config.toml
arch = "tc_resnet"
model = "multi-label audio tagger"
spec_augment = false
activation = "relu"
kernel_size = 11
stem = "single"
num_labels = 32
init = "torch_default"
beta2 = 0.999
magnitude_pruning = 0.3
steps = 10800
lr_schedule = "cosine"
warmup_steps = 320
Rows from block 5, named by matrix and row number. Rows with one number belong to one channel. Each number is 128 + 32 x the weight over its row's rms, rounded and kept within 0 to 255. All counts start at 0. Numbers have three digits each. After the name is the row's rms in percent of the matrix's.
# convs0: first width-11 conv (model.blocks.5.convs.0.weight, 96x96x11), inputs 7-13, a 11 kernel for each
# convs1: second width-11 conv (model.blocks.5.convs.1.weight, 96x96x11, transposed), outputs 7-13, a 11 kernel for each
convs0.11 086:112146157115101128114068015061116141128128106128128146129126128150158163170158156150150166175163182179128128128192214211203196187186103130127128128164123098060062081128157126068059051059091098066128116097121128128162177190184188189
convs1.11 092:071077081102104128120128124128077097145128128090128110128128167189110098107128120132128128162140128145163128121149158128108066107122128116103132138128171157140170181117092111128166143156145137128168188204194170128160128128128067063
convs0.12 100:228128160194157161145110097121169091089101128128152128128105128128154128128172155128128129128128163133128128128117130132138140136128128141132119113130181191149128128166189201195163128063079128167144128128067084097108128164177162146
convs1.12 121:140150160134128094089082078071062128156163146140129128130149166149125128137123128128093128128156128128115097081051073101106089111103123164187147115128088101091128151128159163164127128144140142117117023064095128130100100148128207154
convs0.13 108:106128175155136166155130026018082162166142128115082091082128112144091128128128128128128139156173185148128128168173128128144128128144158128134128129096097140174174153101117102091058057074114121120128121118128149137149152159164156158
convs1.13 116:087128128149140128087079081062051149148160146128099078098107128131084108117132128128128137128143128150167128128138170120113104091117131131144178174185170166151150162046072128128184121110128128170179078081088128128167151121089094130
convs0.14 107:056066128131158128112095147205212144128120121111103069068062073087075081102096114128128148155186204185171141126128128128128126112092135124128128128134127127132163188073105139128126125137150166128128140144146136140152156155171175177
convs1.14 107:127136145130128128128098085082072076106127119128115128138156162184128099128109128120121114128070076159140134118128128143141143128156128128116102103128144155137133115119124128129097085055068078085070125144144125128112097050048068096
convs0.15 114:154111052019065084083084074128128034049086110100099104108124121119115118109115114117128128128128128128126128128128093071057059080100095101110118114103091082102116133143128105128173146128128128163180147141146141133136139151162148142
convs1.15 107:128128142159166164158128151179188114105110115128154174167165152128141133135139142139128125128118128164161151160170170188188199189183142134121126114128128102128128103109094104128105092087089128128129128128128114104149162188188128128
convs0.16 111:110098074123159160110091105146128162143128089089128128128128098128133128105107128158167169153142128128128128098118127128128128128115113128135126128109113128128097128147128111089109128128153162158128128119113143153169128103042040059
convs1.16 110:128128126156154148165190181125098161143133128152144128122117163131104124128128104138138133128128127128157172204186155137128094128121128128128128128161186163128123128090051066084099098133128136109078157147163169128128128138125128160
convs0.17 102:056082098105128128128191173128128128156128128128123122118128128112160152145128141133128135132146152128128128116117115094087090090084201184157138149169128128128128128128158124114128120130125105126133167160161140140128149154156163172
convs1.17 098:165163146128128128113107128118128082104116113101085097128128128128128104128128128128128128085085128128128105128128128103120132132136136128128118109106100097128128128128137128128092058065085128128128128115120094076056059081072046044
convs0.18 097:073128154180156090061065093108128092070024037128103090128135128128128128148128128118116121128128128082098104128128110103099092095112176189189171128128150155128128128147166128133130118128178177171165128128128128128144146129128134180
convs1.18 093:085128128128102102107128102128114114128128128163168189163128178175128128144128128128128128128128128085128148128178128128128127104128098097081097105081087105128128128128068074141138128081045068060061120107067102086105065086076101095
convs0.19 105:142172161142127128125070046055076161128151150168194175170172172185150128128123118128128128116101088128128128128128116110117132148161094128098110112111128145152161177157140142128077102128128128128128112114106128128168170174180205221
convs1.19 100:128128128097128128092081084083077031012016050089104107089128128128058081094107128128128128122126134128145128104097128128128128128111113128120133095106079075075128128101115099095089105088113095101111215128093092119139096078071068089
convs0.20 098:032068149128033099162158128137226067058104128113129128147128100128097128128128107106095128128128162151128128128128122160164141134123159143128084128128128128128128081119128129128140128128113162128082128100118128128141128094100130137
convs1.20 121:128128150144128120090086128082051089128161128128165141128128128129091078099128128121104128128084128183128156173134130128048099106098128128146147146137151125135174128121096128128128117128128149106181127084148118166143155135128074077
convs0.21 078:194170156181112128020065128128128089059128128128082078128128128165026049128128128092084100111128139128128128128166152128128128087107063079116139146128128128103128128128086062093128128115128128128128128128128128148171128128122168193
convs1.21 094:113128124165180150130128135128128103144137128106128093103100128121128129083111128128128128135128128121128128111139151126128105076067173128093114128128151153153104154066008029105123090093111094067128069128145128124131128152128107129
convs0.22 094:138128109128067000097115118128069182166128073128157168185167159139128128128104075069084102128128121128140135142140144121128128128088156165152162128128092079111144134128097128176173155158155071104156128128116128171167167151137157162
convs1.22 097:128114109130128128146158158142177114120119144133106086128128137125157128128157125108128149150144158084059077087081128115148139127128153128128125131128169177173128128128118032093080065128133128077128128128128128127173128128176209129
convs0.23 091:087108128165163154128124128128145178155166128128128123151168175193128107128128146151150160157161165102109110117135128128128138128177128158148146128120115095087082092128128128128068058066081081096083128128103120108102098070071099106
convs1.23 080:128128116128132125114101135165193131140128128117128118128128128128167156161152128128109096096100101128115126124135126128128128128141128096093107104101128128128128113181192185155127128140151128128102171175146096089101133158175154128
convs0.24 089:128128073105086036112179194195196075094131127136128188146130139128162167157128128128111128134128128114098098104130139145166128171158073072075072087090083068045049128128128128128128128128128152128128140142152159148124128128128079128
convs1.24 092:128108103099077095120128149157169140150165174188170128136123121109128128128127119108098078098093086128135120101093109115118080072069128093091096112123128119128128128128102067100135156128128128134135061071128105128128156128128101128
convs0.25 099:159016000000024125128103099095122100088109128145132128137128135133082095128135128157176190193191201128124145155128125115121128128128128167168150114097106105093128125134146115078090094079065094128128169171155128128102111131128111128
convs1.25 098:137150128128128161128126128177202116121128135145145146144128111112152152138158156166097059027027063158128128121089087103128146167155068084091084062093085103125128116093107128140087086096120145147148172146149128095071102147162191173
convs0.26 095:128115128141123134128093073081103128128181174139128165168128128135128128128128128128128128115119122127137128126141128123114128128128115128128128112109120128119114144128119115109106099107128139134144108128095089083081128128092102128
convs1.26 091:128103128114121123128132135140139128128128128128128122128142128128128128139145128128128128128150128106103083068061084103128128148128159145128128118109098128128113116206168128128110116111109096100107128090065075096128140128128150140
convs0.27 105:128128103128128128152128128148154153140128102128110101128125134127128128128142128147145128128128128128128128157172173165149145148161160162167169168154156153155153158112114117128128128128128128128128173164157148139144142128128141142
convs1.27 098:128158128145128141128128128128126104128128128128128128116128128128118128128128128128128128128128145104106099101099108128128118122128093104111128127128158164169172166128128128128163128128128128136137170170163160165166173160152138128
convs0.28 088:145097000000000000000000042088092152121128119128131128148128128089156157128128121110108128122137149090097098128128091093101110109128128128128128121128120135128128156150159145120084062067073128128128128128134155152155147155172166146
convs1.28 086:128128128116118110128145172205217128128137128128117097096120128148125128128128128093092088128128130124128147128190192204201185128128152128129133135135135134131128146071027069074091114128128128128128148162128128128128128177128128128
convs0.29 094:080070128159137170145091072107146084128128128089081095107135170128128145145128128119128126128135143149128128154145128128128152149161128128195128128128128128128116109170163128125086108128159128179159175154145158144139121128079077080
convs1.29 098:157170154128128169179163128128179128104102097128044128118123132128159160166118128078090076081055062128128128086105113140156128128165128097096128128110091063075120128144128193136135128092096104128133086133092128128169171144160164171
convs0.30 090:160144128128117135128128098111128128136110079065074057066084099100111105094100109109128128137153169095067055091135128128128128105095128128128147152156156147146139150105141114119128128128128128128116158141129097072059077108135129103
convs1.30 092:139152148136122118124132128128119128128110128128146128128089128106116113103121119120120121128128128108119102121125133116134139139151082128128128128128119118110116128184133110080054043036030085128128128082128128128140127109128080077
convs0.31 112:101129128128124116105128141128134108105115120128128143128136128150128128144139128128128118128122128112128128128064042044055128136128128128128128150154146143145150128167200192175171173176164160151139161160128128128128128105102093088
convs1.31 102:128128128128128128128128128128128128128152128128128128128128137128124130139138143128128128128119128123116122111102083079081085086091168177185180153147132141133122126128109129128078058051028025038060072067073128080071073083064052062
convs0.32 105:128090099100126139114128128110069152142128128126128148128141128128128128128094096097128088128128128109106102098092092094098095107109165178181174163128163128171128197128108106100098103109083080128128163162168167166156155152154152144
convs1.32 111:143139129128129128130128128128128128133117121115121112128128128141113110111115128128130128128145150150152153151146143141141128130128128128128128128128129128136136138128132128132125129129137138133141083075078088086087066049040035032
convs0.33 080:085109111104128128130128128128105097110128099104128128120130135135128169182169164160161157161172182060128080100105096128063128128025128128145149162162135123125138128103120149140128164153128128136128180185128128128147142128125109103
convs1.33 077:128128128141135128128117117117123128128128128095061068079105122116128128148158183184179163149151128148176167169137128128127134128128089101081091101128128128128120128036035041053128128128128128128128164169172175168162156162128128154
convs0.34 102:112119112107078128149145106128129112108128128165128140115137136121151156150146128128121114106105097200206195171121108141162128149128078083116143126125128128092052078143104134128128136164148102067128132124122089128128128128128143179
convs1.34 104:131120115128109112094106092074128127152177171128128153128128128128080089112128131128128138127128104128128128175128128207189187180161087120155151128156128160128128159161170221128130094089091111128153080128082115115128128128128156128
convs0.35 101:173183184128133164121083118099094169128111128128128128128128128128128128128128132128129128118128132128128125143136128133128128128128128124144158159125098088096128128128128142128133128128102130159184053036000033101130153187167160180
convs1.35 106:093096087128115125145142129136128156157146128125128128128128128138111103100076099089128093128128128128120117128105119146116128113126034039044041059051059058097128114069081124139128130087094115128128128149161192128128128161159151128
convs0.36 110:128106065062088076128133193156166147166164158147145142121099128128192185171146128104082095115128138108128128094057052102128128128178091128080078075111157186184179162147128150114128152172161192128151112100069083102128128103128138128
convs1.36 114:119127124128117120126124128110117062083085065099128128126162134128105105102128128128128128128093099156128098087087077123128128119128179157168173163166128097060072061141162176189176155128097059061079083101110128163142128122102069066
convs0.37 101:095128128152142127128128128128128106118119127128128128130128128106147143128142141141140139142141147043021004009014008010048064061057131097067060066054045066085102125120128128084093128128108117128128132125128132128128128126130118117
convs1.37 096:128128128117121128128128128121122135133121117092088128094106111114117128122119114113128118128138132128142117096071073062061065056076159161166128117128110115128128142100101114128098068061055060078106128119134142162151153139128128128
convs0.38 101:161094000000000045080071068070077128069067128125131128128087084128112128142132128145152155165163156068128140149140128121141128128121128128128140128128128128128080084159173122110115128108088098128105144154154142130135128136152155146
convs1.38 096:147158128128140128124112128173189128128123128146163150119077089113128128128128128113081065035058074128128136128128128165182203192187129136128100091082075074088122128128128128128110096108122128124118176128162155115077077089128095128
convs0.39 077:124092144165128128128085128128128064096128128128142152159128128135153150167169162141128134128128128128128128071059068069088128128065117145128128128128128128128135128128125114088035074128128128113045196203177182128128191128128122128
convs1.39 077:166127117113126139128133109122128115128128113128080107136110128128128109128128128128128128128120141104128128153128128128188198170164093128069128123128128128128128108096084027074128128078066118128128089108128128128128128076128136128
convs0.40 093:128158195166128128132104128128085134128100110140152161155161175185191200196153107085093105103090072166151128128125109087084107129132128128128135136128088100128128128166156150128091069063104128167128143139150162162156140125125136138
convs1.40 095:096117121127127110128138151167154153161140160128128117105118099100115102105131096065061107128135129128128117107115128136134127125113095074056076128119114130112135131128128141112128112118131128144155091097068099098128128105078090106
convs0.41 081:067092073084107149168124054128151128139128128111102128128149198189167140139160165175162149128128177128128168186181128128128128180176128128128139150164128159157172153157128110128179171139125128128235141128128157127092091128128128142
convs1.41 085:102119102098114095116118100070064128128128130128115128128124128141128108143158132128128113128128128122118084070074085081105089060059128128057100126128128128128091094128101128128128077128128113129128128128074047066144133128128128128
convs0.42 096:089038131212125115023145143135000125167171128128096076128151153128104105128164167148131128128128126132128129114078128076098128128128134124128128128128102128128128128192128096140128128165128161128128122128128132111092101128128134128
convs1.42 121:099153182196180151144163151089110128119141121091088076093128115138129133107101113128128128128128128066073104111128102058113107113082095107095112070128128151168148128086111149148128128099076098108112088172132126094128159128116147156
convs0.43 088:128149069099045037049152178201145100128095135128128128128119144124156144146153163159128151144152167132157153128128128172186201196198066087087082073128086128128162181128128128128128128128128202187144101113128135128128128128149154112
convs1.43 088:128128121120101098116128158175183128128128095128095121128207225226128088128128086103086087128084079128115062042068082089090128109128125145085094091095134128128128117090047072101127118108128126128074080128128124113128128128128128127
convs0.44 087:126168160128146128092102079040122128118128128079090073082084128137171128128128128128104106106107100076098098116128128071069128128089173174169175172128128109119128078161163157141149144114111128120095128164128128128150151167187178190
convs1.44 090:127133125119121128128128128128120116098114128135145143159128128128128128128141128128125141128130117128128128128128128091090112129128128128128128125135155181180189181115095128060081128120140128128096133128136128086068042044047055058
convs0.45 109:105069128175128128125128114128153076086073108128180147174179147128085090086111138107100128098081081128128137126160128128118128182162076109099077101089103081068128124102128173128128114100106128128145128118148128145110077063128128148
convs1.45 105:092089096118139136125113094082082101043069040099091122075111111150091128111135135107114115116134128102106080138105128105128113128081121128112154119105026108125128119164118128128128128127112106104100111128128128130128128128128176149
convs0.46 112:164128122128078063128172162143182129129118128128052062089113108098158168154151144128107112121125134092128138153161158128110100128128099110097123127147153140128128139128131109115127128120112128128128111090085073091118128127159188185
convs1.46 113:064128128128095067069102105088076132128128111121106115128155128128053095084088088128128147127125125183138128143130128107111098082029223191128144112128128128128126119124128128128128121128152159146090169203164130128110103128070053076
convs0.47 091:128099101128110132122058088101107136159141128128179128102106128176138157162128128128128128106094105107102089086071089107123133128128113128108128118144154139127140150184192212205209186184173179163146169149139157176175173142126130144
convs1.47 092:130125122126109128128128128128091088128115120119114128118133128128085085086128128128114128098128080128128106076069082092088113117128172168160153128128128125127134128128110102085098084093086077052049128128131114120135128130109118137
convs0.48 097:111128128128128108128096128073084128139140128137128128143153173174122128128128124115091097107129144154159179193187183178170144127116166152128128143161159128128128128157175193217207190187182162144146128128128117128146135128128128128
convs1.48 091:123111109104103128122131130129126074087088092103128145162128173170116128128128113128136139139145139075074061068069077072072070074072104125145128128128128128128153128088087084091079066065076080069040127128140190179159136131128132128
convs0.49 098:128169155048051128084038092128035128128128128155177156128128178171128128128142140128120114118124136184162144128103128128109128115128184165175179128128128125128128103164189197111099102128112065128132128124128128120128167169158128184
convs1.49 116:128128082078122161140111098095128089073098122065089100078084128132074110065088078097070087075128114089128128128098130119086106122163103115092128117071128077128128123176138138128124128082128128128167141118140128171139110064132135126
convs0.50 103:126128126160164141125128128095097128128112128128139141148169193202088098106118128146168168177189184128128138139131114119131149128168176178153128130128126103106128157138130128149128128128128125128106128128128087071059051073083081079
convs1.50 108:128128128130122122128138148171197128135128128117097101107128128135145144159158148128102096098087109128128130111093077103128128128137042049058062062093128128123118128158186167144153152156151128088093102127085073073106158204212211191
convs0.51 083:157194171155152150128128104111089128135128132121125167128128128128128128128128150151128128128142136073128083057040050067077069064072104111102091080128128094063038049128128076080095104116128145120083115124118102105128102085095096091
convs1.51 082:128128131128128128128128138128141128128128146128128128128128136166128128128128128128165161165163156128128128128128128128128121128137128128128128128111128128139128128128128099091102128128128128124109191187174144128128128128128128128
convs0.52 113:139166179128114128112039103116091157126128137143140140147156145140128156155155154143134127128128128133128128128170164167187212209201128088124128116107111128120128100099108128128135128076074128135090089127137128101098128155164139128
convs1.52 105:111128139128115100097100128149154158160143128128120098071084094100156141128134128128128110111103107164167164128114122118094113114128176201128108100117134152156159140142140140128090061128128138082059073146142128072066079123128128128
convs0.53 102:112098137128093078049094128100063128165171095097108111118106129128156172192162109047031028045046044097085068081100107117093080086111180168156152165170150115104136128153158128162128105070072091115124128097086128158171192170170176204
convs1.53 107:140112102110097128139158156156148105103128128139128128139165158154132109119081069087115108124128142128128134128147132146153168173128128128135128112126145138161147130142145148126141147143160178128128107107102107117094078074065095076
convs0.54 106:172203152171182170128128126132108133092079081147190165128128128164120128142150156152128128151160160140137128150164184195188176128128094128098129128128128143115128083128156142128128111105135098068128128085080058021062128091065128128
convs1.54 104:094079069095107073064090075098136128128128128128119128128090080088096079070101128128128082084059114025057059095128097134128128137128143145156128088120107153152191197208147143131128128147196209170146081088120128128151119119097128128
convs0.55 100:188146052152142211164130141143201113082060020023094128163162198225163171166149128126122095089099120128128128128128128160154147114086128128129127118128157194235243214128119116108134130128131124120107169157154152135099088114105063051
convs1.55 104:097112128128130128128142137144125192158144117128117076013017093106095128087100104094102128128156128128194190135144128167141128128097091103137128134128128087097105147152128159171153147159128092101072058128096126175181190128114126128
convs0.56 117:064095163160169134139114094104252159142112101128128128089099128122130128140134143159146119109122128128121122128123128138119128110113098096090062128128144168179180181090128128128128100128128128096141128109105114116103110088128156186
convs1.56 112:132089128132154138118104093080060070096128128128130128113126147164060085121128121148127135129134165158170151145128128131107091102128136128128144128128128118112128128128103128128128110128128128113128166190167165128170115099068057070
convs0.57 099:129128128128128128149128128124128128128128137166166128083052063124128128128145155170169169164157148225235235185128113101095108128151075078050033039057128115097066046130148132112141149128128159128141117141132128128128098074053061103
convs1.57 110:099128152148146140128128143148113151128128143152165172156127109128082117150155150128128080056071093136128128125104119132116128128128170197205200174147128095095105089153180195182128090128128119128142165176128220128165141131091070046
convs0.58 097:185178104128098079112128128090061157134178200221251241223212228238186189160128128128129133117100099128128148155167157128125128151152128128104100099128106089085128128216239168128158156146157188128128082083079111128129128090128128128
convs1.58 105:128128145128121112116116128126138079075073070086097113067045041039128128155131128104128128145141138072100093086099128118147133124128128128128128117103107111107128149133115124104128066066128136160167167156121115112128137092028042064
convs0.59 097:135121128071007065137198128171148099095093128137095091122128128102098093086088089092136151159149151128128128120128128104091090127146153129058058060056073080128097095123113063068094100114109085098113128145164151142162160128115132166
convs1.59 103:100128165166164153138128175167112128128134152156131155134157137150128137138175148149128128128128090160128118128128167166168152151128170173171188171192141128116133128127091135175187159143128128128128159115110128128176152128120119099
convs0.60 109:128128127128128128128128128128128133128128123128125130148170168168152146137128128128128128128122108076067065072079082075085095086086158154156148136128113128128090082128128128128128156128128178185166128093111128120128128128139120128
convs1.60 096:128128100093101106111118115105099151132128128128116117122131154157128135128128128128128112104105128097098094083084085087091101128128103113122151169190187191175166155160175150145132128128128128105091164181182182163144128124128127132
convs0.61 095:128097125153179181165150128128128082078085084116128128138128125098096078054051065081082073063077102104122124132128128128057069128128100088077085082095095051128058128128128128124123115110128099128128128115096117147179171160172180165
convs1.61 097:096111128140145128131122125128128200203177162159158138128128098128088068065071092099105111120132128155148145143152143170159166172169121127124138142130116095090100128105119140143152142148153163128175128115107087095128121098083081100
convs0.62 107:128128140128113085054097073104128128157128128128169178189160143128143147148128128119128145128128125106099129128161147128128137147128128128121139147128088070084125128158128111077072071078096108117103128158164161136124117128128140151
convs1.62 105:096093089099085087103125140146146069097134128119088055073113128080128121128128071042026066087099128173128138128128128128128117128128113097078060068123128128128151153169142152152129150148154163149147105103137112091128128136118128106
convs0.63 113:157131101119128128154128057115170128128099086126128083064086128155088109126127095103128152142133133124125128139150151123128089097104128095075069128128128128128128155096103128130132110128140149128219140139128099167153137093114131144
convs1.63 112:091073128120114128128128128128075073112128146151151128128125128128089128128128128128128143149143128128128087109112154152118119105109152117139123128136128128128151113128155128128128040107123128128094062060093091118157128128094107096
convs0.64 106:164104042000021112155173186184127068086150159128128128168128118100099086084084094106128139147142141135130147150128128095088128151180094092110123130128128128128122142128122128128128128154147114128128078102120128128133120116128118128
convs1.64 105:170152156143141103092099104104128128128128128128120127147180199185082102100128094125128158128128128157139128128128123150145138120098097128124128147161134146128128119084112106079089099102080098081070118113117134128128147137110103128
convs0.65 108:128081050062116128128163179149128090088118141128149151172187199175154132128094085096107128128128102128162128151128130137128128128128149161147135107103128152158128076105149130106112097117167128120094160170158173177152132117097090067
convs1.65 098:114090060084098109108103128151162151144122085086060095075075061070211203198170128140126108092099098129117128128128125128158160152162096088119135128109103101141135146171165186202165128098128162178190091104107090090102100108128152128
convs0.66 107:128128154166142137128121107128128137158175159132128150159166161186149128128174167177175161151162161195184161141127130128112098101100128136128131145172169155139128105129148153146148128150144128162173128138128109096096110125128135131
convs1.66 118:120116110126128128164172168155148107117128128128128128121128118138113113102090085073064070086109104128128128128148154158156160160153101079072065073081096123128128078194188176167171128128112098106117128122125099098107119162161128128
convs0.67 114:178191128104090088102128128121070097030000080147176171151158139128128129115093089106107102095100094173149172177172153128128150128128153153174175169160164128137135137153158123084079106148089097098128040042097149161135134128128161172
convs1.67 110:128097109128142128096093101128128173128126160172163151155094112117096081096100132069074122133147137170146108077081092149159128128102128128118115094120094115128128139068075117105088086072122128128125144162153110109084099079047041076
convs0.68 095:151128128121107093054058049191194128128121128130109093099128128128099095096115128128128128128153187191171160174207213202190161139140128128128092128142128148128091107128128128090084087128139129158152145175180161141137130102077067049
convs1.68 099:138128094095128128128128128134128139121128117114128128128092128128128106128128128128135129128128138095091097128128128113097108128128128128132117128128160163173180128147146101103117118128128152128154128111128128128148116128128096068
convs0.69 089:128111122135158127128128072054086102066128127134124128066071087129099083086128121128140149153161167110085113128128108128117128080128177171161128128156156160166178190128128128109153161128138128128114139139128141128188187169159163163
convs1.69 075:106122128128128144148128138128136084103128128081128113114114128128128128128128128090092092128128128128136154128128128128127128128166107110095094102110136128128179174080095128128128102108095097091129109128087079069105083088101087034
convs0.70 087:115125168173187192206128128112108066065053056128098128128128128089128128128128128125128113123128099088077055049039057067080095128128128066070081102106128163178181180090059087101114090128087128123128106117128170163128128128128113136
convs1.70 077:128088081128128128128128128146145134111128056049030128105126128123128134146144166154128128128149128134103108081063042046064078122128128082092067086097092074118128128148128171140128124142128112105113170173128128128078065128089112108
convs0.71 100:128099103102132137157145144155169128125128128128128105100099128088128128096128128128096098128128128165147128128128129119114128128128128128128128128128151128128128128169155139154153128128117128128119173128176187188180183155134132137
convs1.71 096:141138134131128128128129134129128141130124106111117128128124128128103096087075081085103091089092094128128128098092087086095098101101128128128128155166172165154153159104128128081071081128128128128128142142144128128156118109087068062
convs0.72 096:128108146128170128128128160180108128144128094095119107145163128117128157155138128137142125115118128096092097093102115128128104089103094096109110115118128136116124150145119154139128128127128128128172134177128128128128128128128137129
convs1.72 089:098078086110100094092105128090128086128068111103101099116128140138087088104128128128128128105128128128128128128184128128128128128128128184128128089094128128128128128128100044059045068113128128128079128121128180128125128130081128149
convs0.73 088:171171105087128177180128164128082128153164177164163152154178144128139131128117091084101128128120100128128128128128128128132139175180071128128128128109113128128166173136128128128089096114158201185168064072075090128152169128128128152
convs1.73 090:106133128132128128128099078084100030027045071110128121116090035037103107110128128128145128166150161139128104107101100120110095078073162153128158131115117128128131128142128128128126082054076120144137173128160144164128128117123108095
convs0.74 111:170114145189176198162134142149170135135128126105110128128128128128094087111128147169164128128169176147112100103085076081121149165186108074071085092091086128188204186128128128128128129128192198169128201191175156128074066076058050043
convs1.74 098:164168164162152152135130128128104126089098085072069095122122120128190178160162151128129122104089091124123137108102100113128128143160105091088128157128128154128175128195149103074049052075101065059040067082087063098112098143192219206
convs0.75 106:059072069085098128149158128133111063097121094053038069086079079083089088128128128128128128130135128171166164160128136153164152149151128101128128128147156128128159172098101087095105165128128089128141136128128112109128128117128080074
convs1.75 089:128141142122123128128128149128128031069101084060032026036065062045128130127129144143148129128128128182193195173132141131135139128128128163128128128128141128128128128058092109117128162144128128128128138154161183206201193178184185174
convs0.76 098:110134106062074123128128096113104126128119120128157128130157192196197201164128097097089076062056061159128149128125105085084112122110128128144138134128106128128128128174184177128068065094112113098107101105128162175173174167189187195
convs1.76 087:117128120106110128128128136130142168167128128128188128122124134128134125106104094074095129161164140128149143128118140146149131145156124128128107069128087096128121142106128128128063074076093128147128128128122116135131130113074042093
convs0.77 093:082128130180186196145128128163156093073083096083111153158160196200128149149134142153136128128104102137152158163141113100128133151156128128128128128128128128140164181128128128128101089128133126106080142141143140128128104107104102128
convs1.77 097:128148128128128128128132139156189092094077087111115107103119128128128128128117115087072081109101115104114128116128128128121112115106077052056069079128141145146128128203215206160146119128128128111117073070044078077099152169148129128
convs0.78 093:159208128128128164165128129081096087128128107128085107130128128126125093128094094082128128128128128139160128128168177168144122128130128112128137114109121134115115107128074128144148142142128081076068128128128128153159154128133128106
convs1.78 085:128167163131128128128128128128128129128128154173148151128128191128136128128128128157156152144150128128133101128093078071063041034073046042066066128128128128128110128122094082128128128105112096087096198182168157128133160115095083079
convs0.79 116:145159175193199198155128154143141128138128128163171128112100104111090128128128140142152144154158157122066048057100150171177191198185125106116116121114100095113122128090104132128180128128128107129135128128117091074085079080107097082
convs1.79 108:128128100100106128128175164154140128172183128160169176128164128131128145128128118131132140121094091128120110100082075061031048080105179112128128143178128128128137128128128128128146160157128128108128192199128113089130202254243245227
convs0.80 109:160140128113120103128145157128128128146138126129118128128103135140104105098096111113101094094105091171179173177178178154145145140131134131136150153153155143138132136157152163156157152128128128107107101104114128128128104092109127131
convs1.80 103:128128128128128128111128111128128133121128127128123128128136128128176128159128163128168128161128159110112128128128126134147150151145026032032065076103125127116112098128112107128128149141126128133128081128090107118128128128096128128
convs0.81 108:128128139128124128099085087083099148148128137148143139133134128135128128147149141145148148145145152175173181183190195195202209207190036025006000000000007038066066067091093099092099091090107093084091131131146146147143142132128143149
convs1.81 097:128128128136128128128128128118119128128111108112118122129128128112128128128115106128089128093128128137142142158152164156149141126119128086084058036033034036045057073137128128128128133128126129124136126128115111084070067082081076073
convs0.82 103:128156201197155161165128086121135169198185156114131121128177182158111117123136148158167166167173194201203188158141128128128160138080231221189156119128180205185128119152128128102101128118120106088128084063112128128114115098098110123
convs1.82 105:128103128164171172163131128128150146154184188211166169175178132130128128116128147128121110089072082128128128132128128128094128124159090128128096128128106120090143128099104128125177144139094128128146135128106128059063066136111128128
convs0.83 110:173180128087128146155148167176131160128115097090100128130117121128045060076095093086128127176196194135128147140130128161152129128102149128137119120111128128128150128120148126128142154127104128128128128129142143144137146155146137138
convs1.83 117:128150159153143128137108058036051120144151162177151165166145149167123128128130128128128128115099095140121128106099086101084052078100133151143154146154134149147129128099128128130137099079110148113098094108125128139128104099107075065
convs0.84 090:168177061000047128128077128073071122096100130150179157151170162179128103098111120128128161151153141128146169183168128128128134128128128146128128092077091127136128128128128090060110107093035081128139140128140127128090128128128128128
convs1.84 097:124097093110128128128128152197210126093123128128128128128129146195138139128128128116068082126128120103128087094079126128128134143143064103078110073101147158148134130131159158128128084111128166166146128128121072099073113166197128135
convs0.85 101:082111091091082152170125128128193103098095131135128166158165188170136140143148128128167155138140144128128128122084078128131128169128128128128142128130136121106093128125128140132128149141128097095140128101093053038072080079098128128
convs1.85 103:090099108137128128110073091136128178158116123128137128164157128128128128141132181172176176177128134128128128097128168128114077080075101117128128128133158129104099095083102128179184151128128128153128147169148166130109086084067128128
convs0.86 099:135155148093103061081084097134128131140159170174188191186183170189150180208194174158142128128118114088094107118128128128138128124128108128128131128128145128128128170128162158125092102090128119115128128128093097128106128128118128128
convs1.86 101:128128099097112128128128098128111028010025035024000000000012032073095097096110105101128128128128128128155125107128124128128091100111189173128138128128128128144151141164174170149131128124148128128128189128128128128128112080077113160
convs0.87 122:128106094130165166178114085128208082107142125100124175163118128152128128126167175128122108095084084106128123128128094128084064075087128124094128168198164147164194186138112101125138128115111141159149133128148128116108128156161140128
convs1.87 124:136128118085099142154160156166146128131145108082089117128142166128128113079077095134147128161149128107093134137185183165128108091120129075039090114128130126128060021134117103104110128167172159044016135108117128097130116145139128115
convs0.88 092:177177143126202163096047013068099128128136161167128069080128136142087085104129143146127127126128128128131114113107113128109128128128128110128128084095108111098128128128181121031066128128131128157137133104090110128147135128128119126
convs1.88 109:155169173175169146157149128087079122129112097092079083079128128160121083107128128128128128128128128126128134134137081109084072128101077079128087141127158128091105128109133113110093124056088128128054128115108111109128132139098156147
convs0.89 097:128180181126137152134098047074094115127128128141128128128128128120160146157165156154152149141150166161148139157128128208128201217229069037032051079117109078069100128102128094128106130127144149128130128156169155126134161175179180174
convs1.89 101:118137128148128128128128128128128070096128105128133128192202185189128103097098101079090084106128123212199176128128122103115123122128086080079097094094086060050041045154146149139128128128128128128100153152105078075128057075089085052
convs0.90 102:044052078168128149128128129128124039047025001018040081119117112084079068061076094105107128128099076151165167128128128135144160167128091087070068099128157128128128128128119128176192178167136128118145152128149128107123124128128128152
convs1.90 089:128128128128119084076109130129145015049119158149099074043010041048128164128170159174128167124128101156163176150128128117102066047064098128128128122170199171166128174110106118138100093110094058099067128116095128110128128128128128116
convs0.91 103:145051047050151172118100032055081118141176189187159145128128128128107090072075103147162161150137147136128128121128128128128157175198128128128096079084102100128138160184168133103128175131128147141150128128128128128128128128128153128
convs1.91 114:144156133128116128146114105135128128128125115135128142120128128133128128132128128128103066090134141117128140128090095112108135128143067102086088075095102117115128128128142128091084057104097119110133141128098106094128115161196176128
convs0.92 089:128146128128070128123104131176141128125123128128128143128137139122116132135128128105104128093090083097102128128146128128128128128128102128103128103128128128129100128094129128128128127113128145128117139166182164150167160128124118128
convs1.92 088:080059068088098108128128125143163128128079078077082080071065038008142135128119098087076070075073079145128151128128186179170160128128123120122128128122138141152128123114116122128128091128132156154171096126112092128128128137136137094
convs0.93 092:109138122105106128128071067128128060096104076067083128128125155128128128106089089128128128128090128128128128117128123121128128062043106097125128128173163149144128128117106095098148198196147128128085135108088108128128152128175169161
convs1.93 094:102106124117099113125116116099091128128167128169131101099113107082128128128128128150128158147128128089139140146135145128128119125128128141119128138153182128111133128068115125153128128106128060128041131125128105122128118128063060036